config.yaml
kernel_size: 31
precondition_frequency: 25
max_grad_norm: 0.5
Rows from block 3 of a small CTC audio transcriber, named by matrix and row number. Rows with one number within an expert belong to one neuron, the router's apart. Each number is 500 + 50 x the weight over its row's rms, rounded and kept within 0 to 999. All counts start at 0. Numbers have three digits each.
After each expert's rows are labels from the 100 clips, of 14976, where the router gives the expert most weight on average: "responds to" is what is common among them; "lies over" is the class under the peak. Only what is clearly more common there than usual is listed. The data: strings of digits, spoken by a formant synthesiser in many voices. In brackets: how many of the 100.
# router: router (model.blocks.3.mlp.router.weight, 32x192, trained with AdamW), inputs 0-95
# gate: expert gate (model.blocks.3.mlp.gate, 32x96x192), inputs 0-95
# up: expert up (model.blocks.3.mlp.up, 32x96x192), inputs 0-95
# down: expert down (model.blocks.3.mlp.down, 32x192x96, transposed), outputs 0-95

# expert 29
router.29:461398519468470513500473482496559488558527552595495466468685566505532527483422475524442448472550450553535573471506470472462389476503507550470491451487569547525475544521506584525444513469426442472532521504470503546555450536502445435595520528429495489456446467400477528521480558462496537624
gate.0:476586543551496575500430502606472457541516395463517482452471489548449499427533576432532451489452477392517486540493487576539479556408426531498534521423470441497494455515525436513566431502486442463499432460437467523455503525470501496427531557553522622555507603500515557491442525560560470461
up.0:535417505468448490482503490485568529422462478484504508501541565565534570583470477549457494527466498508479463461627443374529440599523554524526512480584485567462484629420545563453492552470504498488527605566476548433513471425445418545483580559467498465503516493492398500460465522548577543556
down.0:455520496516510535436519520455493461488451515535462549493624525534479521537543473485500488454510528577546500547444537515494551507531566623522468403595474467417508499464472494390464593492493525558508537516519427436544458418499497421442519437503468618496518417315652641494451521494484484487
gate.1:476541548462617540532542558515486529598425419483526465497484472538405577597514520546570452496505542444492480513481596511554518570488569526563562415515407511455468519514462461486527518582551501625506458485529530447465471474543608517478521438473453544395470464529501499553478493477425566438
up.1:423542467509552411507485468479464467469503509362555586474454542506510340511533474524528566433569484463506435524588311476517600547548579546493530466502526486509516449491584546552534542583546529460529503488478479576449536470476502536474486441504648561511405563584575479440474513569546473503
down.1:502534468553475508469496519526461533487535552563490493467519502540458525465475561509483523470539516481499536483635550468512498507523464583529443567555480516527461483490519459561508488522456501466479577426510503455535537421534516571578498662401502455499476523513421513393577515550447511522
responds to: number of digits: 1 (83); "two" (60); first digit: two (55); last digit: two (53)
lies over: /t/ (35)

# expert 7
router.7:453411517476507518498490466447589471514484556595503510507634574493539522459392471514458486466524453503536582460557495504460397465556526595482455445467599541573536544486490542563491497490465430475485508520487514545552446572538452470556514554414456473443477472416495488514508561520494538589
gate.5:437581489471624605517487499483476490569489376489514531506485506473459613589535573444502617527520506444478495432482526576600526601455528553460611369462500496518505453572521542479488483575488546434509474426519460465480478568432544618472493568545517416512494624618486509490510437478456499483
up.5:388547422478583589530544491416425450493482500516531581407515410476511524400529474558452496514524448453557586528495449503447542461546461505516475505382477415532539415487579504524455459537507468468565477368476416469437523562452508530514449548476550544483503435455518475424472492424444519443
down.5:551439529438515570524471510549498481558533494474453471464506616525455509458608526573550514560584536471460424531436510598490562468468515444498426546484556472621430495548523408577471542598538492418486435459570489534454583457422504513454480472379538471384519509517496535435480503480546553555
gate.6:485511493447488379484545482431462412431485451470537544569428507421445551545504485489552501568612490501493444407549521481568538442490470540454549540536516529455470519540469548546585544572507540564503473479521655532453402437443499526544491469468480522493498462567528537490496515565471487428
up.6:493492511489532542500479526569518547497482522494535432465533544559517472500490487522424479396416496535565581580480483510429474587530555480514480477404485486543535472462520502424467474440479455452428513503510388437582594550526482478455481506546502444498555508433494499467559497495534501539
down.6:489560606531478481455507504470572468500412462539557509437563460569506653576514542538470524478601530548489542485542543449532394496502539460523503532528493503545503453485454526501516444459493413503548570442456580543525512482521547556426395448435498460513495418563472478508463496500452572423
responds to: "seven" (90); "two" (80); number of digits: 5 (75); first digit: seven (43)
lies over: /u/ (31); /ə/ (28)

# expert 20
router.20:452399487463504515509483478484580517575524553607490453500657562477549502518414492511433449532549487524580565505489511468471396425525520557443466511493559496589515503531500569521477530472449451459535547525503524535543484553514444424566519542457514470482443476421515507569522536422476517620
gate.5:477540389493460536420660494439408474509478498504446516494411382513586485488556526449473499435560535435459568550505498512479526488542568553484475569544482490467606536478445382482508571515457513581433439495597436484435543489521510493516478485433504563482544488518591556517498475534448500452
up.5:533383408387382510463438497508491470516475540494424378509495497402522479567481484505473474488685463506450526576569464337500529526424474535470496532525483504458433580529521427474503532494531534535503408502577566592487475590444506591434473546487550499584518505506511521464502529489512480493
down.5:523486446429521566569452526576389506422506567519467561562508468558522480429482479464451544498434533470512472504492419385399544579536471476577506600474522477440422550490515505488434478584437444505433521549551486494529535539516451583627521423460497475531478543488491490550417495515422484480
gate.6:506480486357565567553506512523431526447430479512450571428496465487476574602524441467558546560485548622537532521495503418434456534560506517489425521463573428463586542556532552533528479554576524494538504446478537523528550423462498571503511468454507471503415478480456538555465528502453478473
up.6:491524502605513513466504531484480414547491474473441499472470475513505457440572497537452452511437498384451504417524442467503563533502450476539514543480488489404489498552488486510497499580497497581490454539462365536474483515514485468609519521588413626630557590499561503561485532508460422509
down.6:556502427587456443439552473383394529382481458502569537546511362498482540494505551482446578446511565515559492529483563528407460477491424491496503547458486501426447517520528501485494397471462482452556473516509560496476461594513537513587458518450417501492533435532473479387517435518451484405
responds to: "one" (97); number of digits: 5 (68); "two" (62); last digit: one (37)
lies over: /n/ (43); /ʌ/ (33)

# expert 28
router.28:484388433430501500448459445424583536448476608487544458520619541468543491469431521536511480469537465567527501511517513535412441442536476596511476408498477481478547553462543542556509533504421443498455576512460488484601501554519478438456486492484478514457542448473517563488587552443523508577
gate.0:568475586604436437491520517525534417448553494530506444482487456523462601511539592486520496489689507421489466482518522469505522530495447473572511539558488503486454586492466496549530533480479477494385460428563439502484509533616582519574422502463424482468480447422452568512498482466508519459
up.0:424577507434599496524513478545415566516521485384448589525490545466489473421507494579404573525437521604519524501498485603540481507554558476425464502431559430536503418498517411491530470550510465484587501565533511477512558451427413526432498454469508445540560571567548398511501451593523546433
down.0:595455603530476507451502504525472466510454541494543487560457405424529480618502482476527472554507583550490405592442552553586482545507435431467563484568502438521573501473480498429499498476477437498375432528522523485514477467494453429402599419515438543532505522541619480579524473501592544503
gate.1:486575534541424453473497487473409435531479577629416449525517498445559474490531483557561565476531455422509476516503439523524573567443543511463511511421467474474513521544431502608458492513578495535459464426482463510504435452507557484447559517423382407457471600518568492455511534604519465434
up.1:422513463575491481482546539494533521563547393462543537570440661450587605530550521568484483465497485504494425432478546560403436539465426486524524454532511596613485392538499578512439503492510473469474396496513468560477484587509515470534468527635521455471452567484441506534455486384532498502
down.1:529434541448500619491487445588502407539509511460513431598481478489525617527457554485581472480508463444417482509396527526454535527487482498416546469542537615510482549563593434470491540545393456439479454548500475463499498511524447503502481480506602415504495484555487468529550501420549529504
responds to: "eight" (95); number of digits: 5 (73); "two" (59); last digit: eight (34)
lies over: /eɪ/ (89)

# expert 15
router.15:486399467436427502523497419475558415455488635604416466502569547487527477438418444504459553573519485517497586476576488462489488446442545506512468486487547477530496514547541526573384561480485476432430478496543469574533468479472477515525479519443509503537468496422532551548576488555512514553
gate.0:494447487503486492581499410459479469457586495416457415475475518552524445491517522436517499520528493602437453452547446509480571529434532415504519500598572533552431505509533534588471534499497503397488447481513549454396468470421505492486441506546546411436459575542577497480540521424528578513
up.0:517462519492505525592456476469447499448563508405484464543527569541512497425474496490533510508592472583421502412485480535519490503502543416428473522596545468515320476541554507588485541486460446490476499466542530456477449487428469530457425475527509418432522507495578478462463419477466531539
down.0:569491531551482528654496504601603448485525556437512571548426590500455477442500469489548532556590552464517370515528492457522502504476465477517495486465503508530540535470498537494492615472517499438410533503593471540473545432559557491437524519450505510465494523593505422485555459426421502509
gate.1:528481556519406491538481544526536539485480443515491555446420558390533567587469465561574489503540474524414441493533537510539483541490525514561510470578449512574501531416412482592539513463514472419504467449441500485489490474489521466458515493554552460519402502580569532578512489513499585550
up.1:471518435441584495561545457442458506518492463441455537510561461566494487508524513570449566529489490519599503382501536502490438470519501560477485456426523468455466377560549582485490445543459471514496534548564450401433445577460539536547429501529428491432542483431382435436438454548477494435
down.1:511513517461515476496515478407527469562555516521507477559513432490511437500513539500528502569486457491494502471401487540515494542458566391526585385521511533464418453484512455536477535417572458498526492499461411496507451497473414557452527455612518470569517435503501536496559487494551393517
responds to: "eight" (100); last digit: eight (61); number of digits: 4 (55); first digit: eight (50)
lies over: /t/ (32); /eɪ/ (25)

# expert 16
router.16:444420522465436517484450471480561499507536566599501444487670593460551533488423458532428438478569432576559583482505497461429416449537522552454482483527590541522495523512509564520464504479433450438513519522457544504524464565518465453578517551434524486484511485414489504560473556477498530630
gate.5:478499497558384474504479519564421362458431527524480584487507447597530480501533483461480470504450596508519529411513454437481509489466544448592523536523500482430467523584489465620529490585529546593407554527644553528560491397376460575541542417437435468475466598480499440495527510446489451502
up.5:453467443465574505493555504493480505484466479470556406442472505511476433542439487470505518495512482492441450573535656456617489493490474536377547499511470513466455549411467513447551516473561513448587462458498606523450589506613592484539472478493445527474450464446594485421532494388488624450
down.5:427492448503581464524475471443469572493598456512470585565455500543568455508455524608537551472530510571498443464432499554446527482546477559526558394560528498532469457471614486560565469535510593467529464545559498471495585442529521536483529489513508517421528515579473447441575452510441473582
gate.6:498540469453549613476539495465436524472505522538474552486487478552417510492471511462542507630557564536512478536413558524552557494521497488428585505473480559498549503429508455586452462485554527491454510414615521509489517494481561537539492381484494511451602611489541515491581420517495566498
up.6:502544486439453465493515483467440539384529517409532548464476434613498534542473498524504517630540531576448443535499442512522433537529473514554573554514484634457479513485534511566532537447483528491492555574552561568471553476529514534503534484470415462480543469534519518392562479464457457453
down.6:509492494555534509582508552560481486465528521504491509457586620533508521425504471523502526611526488490444390471471541516495589540401479471525475600452526482605525496454427468553462484543474546505438495430547536505504479508457524608497433466399465521438503539455569524569490496495495546549
responds to: number of digits: 1 (85); mains hum (39); rumble (31); last digit: five (28)
lies over: /aɪ/ (42)

# expert 1
router.1:511383440492471587449436488426532525491444483562460540491509557479546541536595453457496447457542495516586493467511565472474612517480436515538431453571516470486483545457522542433507517531465554527446474523502453558499493623486483473438585487465503417468421502436489534580521530545518478557
gate.5:470562633562424418506512601531462517538533550531547465583477395496498597529489465541507605504540456468451413496544483513479427505485508446502536514436439477430530508517372445476506456452598424498501559461434485455498564416571520489543532491572457516469518452529524481510484460493518535475
up.5:612542456524404451516489491455478518444455563468457506560548465444481502449432486540453565514553531569512498496497452538484559458464492509491462602524481459505448492552400545482515480477564417612434517530503555482475495489576544465502539432421407491530467483484430534506426455494413638524
down.5:498558492470472504453509535485468498551509443477529556509499443539481556522489548565551566424481547461547601472516456487505475484556552433537535374444374562440485435439460462449507470492486449508591640474590453497530484473446541532466429489562532540524504483524425480452479394508574476558
gate.6:513539504500473484486423551504471510471500589494564446403422414531460478525519423479574573493483482450436521545468454523541391436425416459480478574489486496488530571532538418528491526520624496442520528517507483574481632453484499478454539514492484582538471448554468479519601456459551510482
up.6:475511458441517481572459540535513549485502432534515411573490541484404480505504590509515421538471534451481560500531479489470567479658534532476501432479497547503537491571519472441591442476425448474523534474582534506502445521496465510607500511536514559540455512457446529538497546457479475432
down.6:483544517455562437553504523510516486553398481464397523443468545426462463579467507495445521516383542532546524542528481539545444543548614561524438512430425422453548529506393538445535573593552496460494550555522434535531425432534506492491516512530466578576551462506549569608464532572520471475
responds to: "eight" (100); last digit: eight (79); number of digits: 4 (48); first digit: eight (46)
lies over: /eɪ/ (96)

# expert 27
router.27:471423526489465532460426506512530482540497569638524427475655584478531530436411522577418466525514431532565575518484476491453394449567470567459474494512578535515448502514469570525450505494443425492498532455441553537548425563523476402576483573411484443475483450414499474559507539472449539622
gate.0:538556596504629573547553495547454516450523421507509492558503543492468436460477538567469554474498615504474540430469474515551556529547543521504462556443547552397489429476522507529574428614441475545623419600472497489429492524533559519503461445452451501424505386539483345558421433476459530459
up.0:521493539491497555516543473551535457430472394514475447482531491565498521550470545514477517506528544485523555454453501610495520451518413507488414604460544502409557517442574447512487464615421461485551409510480510446434487472560476439586409468474494490497472532489488314521400518523424497512
down.0:498526523591532458484499514462442533553440454468471531492530405537524471438472565497449532419509496450564488546495505539487527575381470476513443453505468436536554473518408516526537434521445499542466480450452552493488410528564553526502470535487457587547501456555517526457520511524564476463
gate.1:514559486558522608453492467458519499627543510403477570521464495500510509539420527455523498420540574479530441534467559489413522459529450435463517455532534448535576441443511552525549564476439492513544470562398386447353529573490539445482478549573456524553544514551427398486429397510526388511
up.1:491454557413524548529476451540552550473473523624542489523535560518484469419500456482448467521485413520488514498547479432556519536543489544528483393500495538542450465527522474449456525548445441556435483428586492550593477553510415544467467444433546533462495471411628556561596534515568609469
down.1:457411561415516559519531516386485414595488460465547409595510511541487554613485556493453542560523539409545524500547529494513424458612473491461526473473467501519559581573573499463448420449489407475492430528405500461513551545424470471496503471510447447398558535509524459513530491446507483552
responds to: "three" (78); "five" (54); last digit: three (51); first digit: three (48)
lies over: /i/ (27)

# expert 19
router.19:564400439491473552444581486458499528508529498490511498453564522509444552571467551573514477495524534548515518562550533498491434489588523575522503506515519529446434508526484481499467452471344479435575477497507525478467391496435520468541511530479444472416437535415443515520441509474469602553
gate.0:548395436410551498430598470426459484501542477468473529440560479537452528601506488529514535519465526547524477528509539459480413435556595611504530483492606553420464535536529540481498489497422490422567462523519556468398418549458518494539483480483414522453472524457486529475452496502454583531
up.0:449589554582462509570380526560537499485466528527523466572453505459547473410498507457489462483523476456469531462477456553517577560439406403484472522515404459583547475477488461511512502502572500593438555476462447517583573443548490521458511534513588469554512486555521475535533505495541433485
down.0:584572543608414434440442378520482544488473481495469514518499493477532578427434520630514511448509534419480554471539466522493522565481480431430362528459410467511460443424464510556526408484527509550531566568452421536545469456546500511442504552452545444540553459562392455466533489562543484578
gate.1:447523459504514479477508618592526569439595442387467592430508580511431519508460523462455520543499428607475418489459533552507375506506434504513545512619516510461471586508559418530518557523462506455564446478461550535430536461494527529516469502493437515483511496528523458634468482510535465537
up.1:489419504465469542495450399385458450530451534496517551531459490516548443522613543531513519479490526479461500538491509464484590526498550553513433408490528422490500460492461548542514497500507519539440412573500476497487419564434430461438491455524612553546550525528508546414541525527470523502
down.1:510593564565546537461495491459493476542434456469458586503477469614564556460492598551468448489449584546580497502556507589443534496516548576586506478519412479495444379511422510554588442564429466525480419444524466551528498568435540515451411475516480470527560469580486531488579428543482575422
responds to: "zero" (100); first digit: zero (60); number of digits: 5 (59); last digit: zero (46)
lies over: /oʊ/ (99)

# expert 0
router.0:426475515429543590450534421494467578489475403536437450452511472504457541616516596396521483571488513396456485439521553494539416546426592510490554482475585535458531542490466435466453525485510440399477384458469467465575576547537515501543569490566462538610566527475561523522487571566515413554
gate.0:500553577498400492473414414462479522495495502505507540572468551390502486454415530527492479519556460543471513490602539604490528470601474526569424438505478568557537498509509443535430456435444592466474482498453427568456593526501471498502456483496544546505531590469473510535627486476516566556
up.0:538457482482497484652514546553485574457477464511510491422534496547469401477438481490473569430631438472467613470401496416517502521476526400429492521402420429519484514442428561534480442567550433496588535446574491520551531482618563606579519553476548508607524510503514532409528507453436570442
down.0:422450481539598470421520470388489488485496502495518450514475508518469564498547587495466481437546481471559511506576578502475518466554423598583515444521574502509551474520535456504489486428525514446469460472487489421403608469485518370524523545502446460442506515453599511435535485434473523584
gate.1:481484423530477466423517445398451471521630538505560576473485531494501421460510493545486401498472429534573459545501438506539515530486527613451491449603501505527553504575493567539535548402585504506481537447584521540464427567394459457499458541529531609538531498528504525477521550484464473524
up.1:553513533521544490624566463584592498558494439501463458479489613419413585499481450529470505451535531460483542491571491505455478520538474429556494516444445486540403532488525468431396514596406537463509520491461441484584542497552496538491494545528502469493520513504486442560435498487439557525
down.1:505431478537519458586479505494508538534550510508491528472531613478482498416483473546440424434568407493506510502484515526393537571531434518466399538558531397564432543547552586545463572551456512559454536551549493502496550539580411452556516467446527509475432449403513481489454629460503548525
responds to: "six" (88); last digit: six (52); first digit: six (46); last digit: zero (32)
lies over: /k/ (60); /ɹ/ (35)

# expert 13
router.13:549484525505516546476549505608513546515534483499472444458581471396392580466409456502435449491490455518454523486583505450467454547544477526490528582504493447519452507615502480445490479467397472592494509523535540507620457534562509498562612532439472455456506409389450487538429506482397445580
gate.0:441461440496533443496558560402452515568549585514581548483434533468444482542512503439565516511511490566457532494512498549465451520548474500511431457540597391481583527482573561474509580455450512478564464528487506504547588377538463424490420451538493465516466401498543481451529530529379450546
up.0:550512571527483535482488460517480564471385496535404342594493499360587496531492556451472419451513563522518499505504542564490479449548513526570529523523529414455455515561455487472440506465463522581444580509453505364518484554532513447563549509532483551547500533423579431513384540504440456528
down.0:443518503495540405559517409513575467378469455522539474457480504488455503524497445514432520482597481522486476515495482446489529606515527492573510623473550573518564450400550588514555523455520587603513498478503483547570567430467585604401478511480544565549534431446478493573609480476409522530
gate.1:549547373515525535399515581425457500399555519445477520478399486444504431491534461499529490509496605480579484528589468624569567487443457531524516530502578515516595505566598533599474516516509511521472476510511489452423546594464514496416520429458411501485504487534531488478589528463460436454
up.1:459559394500565531449457526471495584446565513445485472518427487443450563480490524487432489515498572597584481533488464613568566458523425560539462491469460558501494445475527524529554564501566604515534479504549432421448555523487538499398498467456561455464522412455584491522598465441517409507
down.1:484542470429529508472501584476455602568452499415489612502416383477519480503586491463491613481436569512479575508478545460519444474481538487498542435589499467411526499437509511525542455459518507538599562472570557488509528481615512480406486523584544539553525460575407512486468439561523502431
responds to: number of digits: 5 (84); "eight" (82); "two" (77); last digit: eight (34)
lies over: /t/ (42); /eɪ/ (36)

# expert 24
router.24:456582434516523480513544520466493541485562514505432561441525482477574467465479425463552529482606426548478507424411540425416448434393463438536578542469567546524528482420557585558477468413594604587558568478503561459422494470490469557523455566529574477486467510483438483436521456435508470512
gate.0:520540476531544475545536495513410589504581446512457613490526564516554525469467465437459541490571397495479594424497549461516494449446477550378545472411577547517536494497548572547515459433484576574538533491506520486397592447450493523555474526443465475498438441431521489525454445442484489516
up.0:520487476498441497599539486553444616444517425460470591488511570452530555499445430457517552499589430461451584413509488467544499479484479558356515476422540583491549546475564577502463466439447572544581546483515544433448544461475485472551500527472478442522451401434534427519424455444457540519
down.0:495588414542540507566486545567553517508493535476522513490464506562419439409495525436516489490616444466474444500580466401507503553439484454510557514513470568526492509515590537515503480482516594556505589470554547515427449487544529580462426625503517508449520537491469523491542542465534474521
gate.1:531509594475543476457469532477486525492507512474517510506475537582417558478543571556350495512458487535501398604548535530526549474535546562556568541553554497522409428543473489426571565501426466399431405479524553539527498502567520495525494425455469480497518448559576502522563551441445533464
up.1:503575478562523469506507602579470542443546507554585497461512520495450493587489477467489564498504494506487422404459577448612492541527549552499554490559643555523418452516509492568575510520540559436521473551435591503461591486561526565527502576488481500456478459471499485477472531498380482520
down.1:482537519473501486504545472504439545519471408390448551416478466557571589526508545446494577530484548507537537524533571484531538502557612544503440414550388463457467462553441548482561534523348510535553556572500459442516513531501533535507389499500395479519633357566474556515466450476504507498
responds to: "three" (100); first digit: three (67); last digit: three (55); number of digits: 5 (48)
lies over: /i/ (95)

# expert 5
router.5:537462591493413413460469501558489461534585448444467502467443549462477535515430466522468505397555607512514530521537469532441547572530504532545410566591480512532487543564407455565547520484395459384518416582497488436503538567532555467525527564418451424411515518616419473458486468589518549534
gate.0:502543396474444557530498545470550468458468576609495453529514409484548489452462437411583505482434455424496530530377484453510456492478551593458565510409598569448552490479501520459449492435548472607454581515442573414503471481548421514513546470573536607618510423454620464526590528492537514449
up.0:512597473612539526493481507562448423556515393491474450450532453403524581538459530523536561431406541579568454517535509504503397518493512495446518452490464580475447527549483459479547464435468372526530560573463462407560530524537453474492468602562477532570495480440492429477466489564582510565
down.0:509519451475519419369414507451507553500597474508485503523493434552480449524580453449535464519527489386475452506521502477509518422467514572522462407569530586489518498457521392518475522448475523483485497522520489587377542472479536495520477549519514444451448571530460444387528454424517462516
gate.1:482419597505481441464486501535568463521592474420473499482461587448523573534420508536428520424540587561485458520533499556403502527531446563485408577544485575568499509559477531542487489493426504412526367564472508458496546556509532453519526526461440398423561495593389427474476492585525522549
up.1:461469581523478450497489501530517464532621464435471462462482591475490553547431489499429547443522555549454490472532488548410477546544487508498410561571532544587492498567481506562534482480417491384544375588443500434505564578534508496515484527491503403456579517621439417443466493615519552556
down.1:542507539490459414429533483425432479433509514499529581485458485466460423488496444493502436447541534628520493435625508621482505504569548548538459515512432494538504511456453461508465576506481507450582465521496444511491501448492582383530554423595435486422515511542470542556505493549388527521
responds to: "two" (100); first digit: two (67); last digit: two (56); number of digits: 5 (50)
lies over: /u/ (57)

# expert 30
router.30:484496596576439515420467528524439433465570481565451416456539464447471512518457533586453546568495529522457413477480506607544442528419590511486432562568575489486449503566461471590500508448519429548537448536461606463526449544495459517483506514454426457578546482568520559510486562564525503568
gate.0:507605498536581433565620547461518453488486468558541558544462539543500433499489466540450451486468519537594539591508514521602523437493435491468539459472521442538510430616531446478595450460571548507500565474591448492491593500459577489492466537408492507428424548491455465422485488533435493444
up.0:438496474433564479538512522434451418504442533441521527492501529446496513390491522567479465589504522483454495488496446427520469467476495589445562585496476534508490453574470460526491493496556523423533555461593537568544468478556572570499504453484521518474437518459506481449535426471482538454
down.0:488501548459457481556557491503491468441495562469472501578400442461494434561477460543505489543469543504435452553511485513529389455539558387456575534507522501465545500515431487534445472499568393457549468495462525529536530536480462518499543409598521456558522471618541441523556529540555525453
gate.1:500478476446498549466590475487523549502507484443557477478474445477534554455573514391540437425492458454467606488591557478495472482557482475506589516487442612477537519490443472472467586477532514470573514441459447416512531454466556463514509498643559474456544465402506497480484511500539415502
up.1:474462610534534547494414442458461487469533512473484407469562553543564410545469522458414444610419463589482481590613532545601479422503514502477506499505547432432487548553470511544546522491583478487456501482451579509584485471413490567555438464525558394490569599483571533433530524524470459501
down.1:564483469444629567461459457448496527521486523501473490498527422500498500577597484393499519456473466557518573494436514513484463515504569402501489394439488468378476500573504429425569600514481458681457463563454510549470559521447480457465485497599445591557469475510443521493530458514429452448
responds to: "six" (100); last digit: six (87); first digit: six (53)
lies over: /k/ (91)

# expert 18
router.18:516587537459546425583564519536550463503424411445541540467546501481403572463414500555504506558529463529480520499551480473508516585564531453470531525422408478503527566474434503456464475596516467562573643486514514559602457435543538588474468524539447462537558510494519525483491474523477549371
gate.0:543546547544549523511472464442516507528541537457467431555450450471453590561522443386521475437595590402567401539472581597528611481411453427560497445585516545527539400495527412484563479459454500537405432414475439484524499506462425474381561512544425525432459500485498519498488453503507510515
up.0:451579488552485480541462516551526409540451476629528585431585580543529455465468485553489468539485350471445504455576429459475480459587556556478473574469548445581483486522496521557531500571531488471578518465436512589534480551574565504571450501419556483530509490481470481489513458491417590442
down.0:521508473473506496487427580462442549463594650573512452498544422527538489534474441406435555526467483482537482431442433485531458450514435514498548464369543479444491516445610410447465508467610491561476446507436530484424530594378428463567464485523452578523484597527511452506480543466494586499
gate.1:444612508528515490567570493474582486541412409568559551398538541487572528431449528514482499564495562549452468551520522550432476576501523432504540485455445515623516484475436528498508452528497549539535587456510545525564514487446536571463470533421537419499501530500507487518498559510520506443
up.1:551378495464471553432427489532403536459594575502445496608445486538466461567571440474569544440486446448531493479482481456566511469499454526516466524530545477386506580530580471502488547468513480450448429586489474464435502526473441412505558460595479586494500466517489511479484439510482523576
down.1:526434537461448477525480524562449546454573521458449480550512495525397520566534443444468562483442501545468514499373467520523381485562446479413497514462551486389542568482511462440469509495537442492561468571437472502527526571476385491574588495573487502549552494506502472489430549523514486539
responds to: "seven" (100); last digit: seven (95); first digit: seven (61)
lies over: /v/ (55); /ɛ/ (45)

# expert 10
router.10:518442501506449570419454522485616462414502542645502439484595541431603488490533520403432440479454492539568570525501506463479450537543493572449496491484554491503490587406459553389482517518464445483435552531505445547483443556471427475528565568483564573481467482416474575547463585505552492587
gate.0:459515472432483423468507578556486589460464527460539566471471404606352558504484534572580536598540525509482481522610412543510477546498500458448463498497478532518538478449510419518623529516540485392471502465526522539531472528504456486430488428489508434513582415542387467403492452476473461434
up.0:531473513586454483528484463409449425568514455446488405554522571400626467484562465420473432415463446525505506468397552496489511474466436511608486492508516410497395497537476508426388491430505586593480510525487439460492503505433509564496490604536515538503405556450582546573539438483517550561
down.0:453580494583508508522525523474449480550474452478503625485543470379472543541520515643444580456483544573612558464557502492439426421549464479557539463493515422499506437485513574524537428556476508518608462486449493427553496544558502484576556485527550541479474406517545473532547520532452563475
gate.1:479582592538512451497576530457442451515573484380514455453358448496459518545565520588526510507571547462442465499507515507542422467494522475527556544465482522498506405582488453542567474429548477369602486524523567454575534428465570522523496440556503447462532457560581431407495460467475509471
up.1:472450534546508552568521478486544554525590424447520433570449484468430528568510509525539435512520535453495409484563478485460614549614514504476482513461356504501522529512460492449531527438438457456468521506488482448488526480503470499485433482612427477539513506453591487525459508405482417442
down.1:481370483453526427487541555449476558454566518562585450570499569543521582445430492542442509487519513560430454485480417408546510595537457502471551505520472534586432459478469468509499441497564440478576585540531545480579581524484415523508480511432447473470460503554488489422494586522550566592
responds to: "eight" (89); "six" (60); number of digits: 4 (53); last digit: eight (45)
lies over: /eɪ/ (87)